Weights of a small sound classifier: 39062 training examples.
Rows from block 2 of a small sound classifier, named by matrix and row number. Each number is 200 + 20 x the weight over its row's rms, rounded and kept within 0 to 999. All counts start at 0.
After each channel's rows are labels from the 100 clips, of 14976, where the channel reaches its highest value: "responds to" is what is common among them. Only what is clearly more common there than usual is listed. The data: telephone keypad tones over noise or synthetic speech.
# conv: width-5 conv, stride 2 (model.blocks.2.conv.weight, 208x144x5, each kernel summed), inputs 72-143

conv.109,198,210,194,203,184,218,208,214,188,222,204,205,205,208,190,190,164,145,186,207,196,210,199,170,204,186,223,204,208,207,210,230,202,183,185,191,232,163,223,220,207,215,208,193,165,182,227,208,170,168,192,194,198,141,191,194,191,151,177,180,192,185,223,199,171,189,184,186,190,189,204,163
responds to: key "C"; mains hum

conv.133,197,198,206,207,200,174,216,159,234,187,214,179,175,203,202,215,194,213,201,166,183,231,207,181,209,207,209,194,188,184,184,217,166,200,221,207,184,203,207,160,199,194,220,232,187,175,218,155,183,246,196,177,205,208,211,154,215,193,190,186,228,192,211,228,229,215,185,200,210,233,225,204
responds to: key "3"; last key: 3; first key: 3

conv.29,183,214,176,208,176,196,166,243,231,168,192,198,156,232,215,185,204,194,182,164,196,214,172,228,157,191,174,232,203,221,195,170,209,188,179,202,201,224,214,210,200,185,211,165,198,220,232,186,213,181,226,191,167,189,200,209,228,205,165,228,199,191,187,197,224,207,204,206,191,216,194,182
responds to: key "C"; mains hum; first key: C

conv.7,238,200,170,162,201,214,244,210,231,199,229,166,189,208,203,215,190,168,187,162,149,219,209,208,227,221,217,221,193,171,220,181,192,196,199,198,232,205,197,195,203,209,172,166,196,193,162,193,221,180,199,200,215,219,202,180,188,221,179,220,193,164,190,213,224,167,180,203,204,222,190,216
responds to: key "C"; mains hum; speech

conv.200,179,209,169,206,185,174,235,173,189,160,209,188,241,196,193,220,206,191,178,197,230,190,185,157,211,186,196,195,198,188,211,208,187,221,209,162,163,196,204,220,233,165,216,196,207,200,203,179,198,205,195,208,213,218,226,222,177,190,187,230,215,206,226,221,168,189,184,194,202,204,184,189
responds to: key "3"; first key: 3; last key: 3

conv.53,203,211,178,210,213,185,173,173,203,192,198,252,231,233,220,178,229,218,212,208,202,189,205,167,181,240,179,182,186,216,200,159,187,203,211,201,221,212,169,220,228,173,209,191,233,191,205,174,187,181,179,191,197,187,236,223,224,188,153,209,182,161,212,181,174,210,205,204,165,212,235,189
responds to: key "3"; key "6"

conv.10,160,169,200,206,186,201,193,202,174,164,166,214,211,199,189,199,191,230,194,223,215,190,172,178,199,206,202,197,180,204,193,182,188,209,176,207,172,173,216,191,177,206,206,209,186,177,224,237,207,211,226,180,238,219,198,213,195,163,192,219,171,213,192,183,194,186,189,167,219,229,202,198
responds to: key "3"; mains hum; first key: 3

conv.42,180,182,192,187,157,220,202,194,197,187,167,221,201,209,220,213,222,181,173,222,192,169,189,158,243,184,203,231,206,238,213,183,193,174,199,217,212,227,226,189,163,224,181,182,220,232,245,216,206,218,172,186,181,207,197,192,181,217,224,200,180,188,178,171,182,206,210,211,211,199,222,191
responds to: key "C"; mains hum; first key: C

conv.6,218,177,204,215,176,189,205,204,246,160,227,189,199,205,212,211,213,195,220,218,197,224,225,210,214,202,195,175,213,233,188,140,235,197,195,223,187,205,202,189,195,189,201,195,207,229,183,229,173,227,242,175,204,206,210,205,192,178,184,229,163,217,174,196,185,166,201,214,212,217,193,174
responds to: key "C"

conv.147,232,175,196,224,197,203,201,207,244,163,194,166,226,196,206,203,164,200,174,212,202,230,227,174,209,233,194,191,180,184,205,231,189,190,177,204,226,202,189,197,192,203,222,212,183,208,227,166,193,248,205,202,190,192,208,194,193,219,180,222,231,213,212,189,178,219,241,240,210,204,223,200
responds to: key "3"

conv.18,187,191,197,182,211,214,219,205,179,200,200,168,209,187,187,191,172,217,203,195,194,209,177,209,175,211,181,223,204,196,218,188,190,203,191,200,217,170,205,186,216,186,213,164,203,210,177,223,214,176,230,163,147,196,237,203,184,187,199,194,195,203,185,203,192,214,171,207,164,197,182,201
responds to: key "7"; number of keys: 9

conv.202,204,186,218,199,175,244,166,185,206,178,204,198,188,216,194,207,209,192,197,181,192,209,213,175,182,169,161,175,171,191,166,189,227,194,176,197,152,205,168,210,206,223,207,196,206,204,173,193,156,211,209,231,190,218,204,171,188,185,199,230,207,168,195,207,201,166,194,222,178,196,219,198
responds to: key "7"; last key: 7

conv.206,242,222,215,209,186,208,194,213,216,201,200,226,209,196,220,218,166,229,211,217,237,189,189,169,204,196,218,219,209,196,193,194,191,178,184,202,243,191,230,162,200,196,212,178,170,200,208,189,207,204,195,180,205,207,189,203,220,195,208,184,176,209,184,215,217,233,212,197,201,233,203,204
responds to: key "3"; last key: 3

conv.182,166,203,201,177,194,229,207,175,187,193,206,208,259,215,189,203,208,167,190,220,201,209,194,176,204,209,209,189,188,199,229,210,161,157,194,168,181,203,247,240,203,226,227,195,205,221,150,240,209,182,194,207,196,169,212,198,183,216,198,222,172,228,199,187,202,185,197,174,213,209,180,214
responds to: key "7"

conv.139,211,209,210,213,181,221,213,207,220,217,153,176,204,182,214,215,215,223,208,203,227,235,196,225,164,217,178,198,147,200,194,220,213,163,183,205,194,168,253,171,188,206,211,194,225,219,194,207,226,187,186,207,204,191,187,230,202,213,231,204,205,170,209,236,183,187,169,202,175,209,177,192
responds to: key "7"

conv.157,204,205,215,204,173,166,218,236,190,197,198,189,241,158,213,195,183,203,158,196,191,194,201,163,213,227,224,193,189,218,176,191,192,177,189,226,188,194,178,207,221,215,191,202,171,169,193,212,198,220,215,188,228,204,153,172,185,222,175,205,189,223,193,188,205,234,222,192,214,162,215,179
responds to: key "3"; last key: 3; first key: 3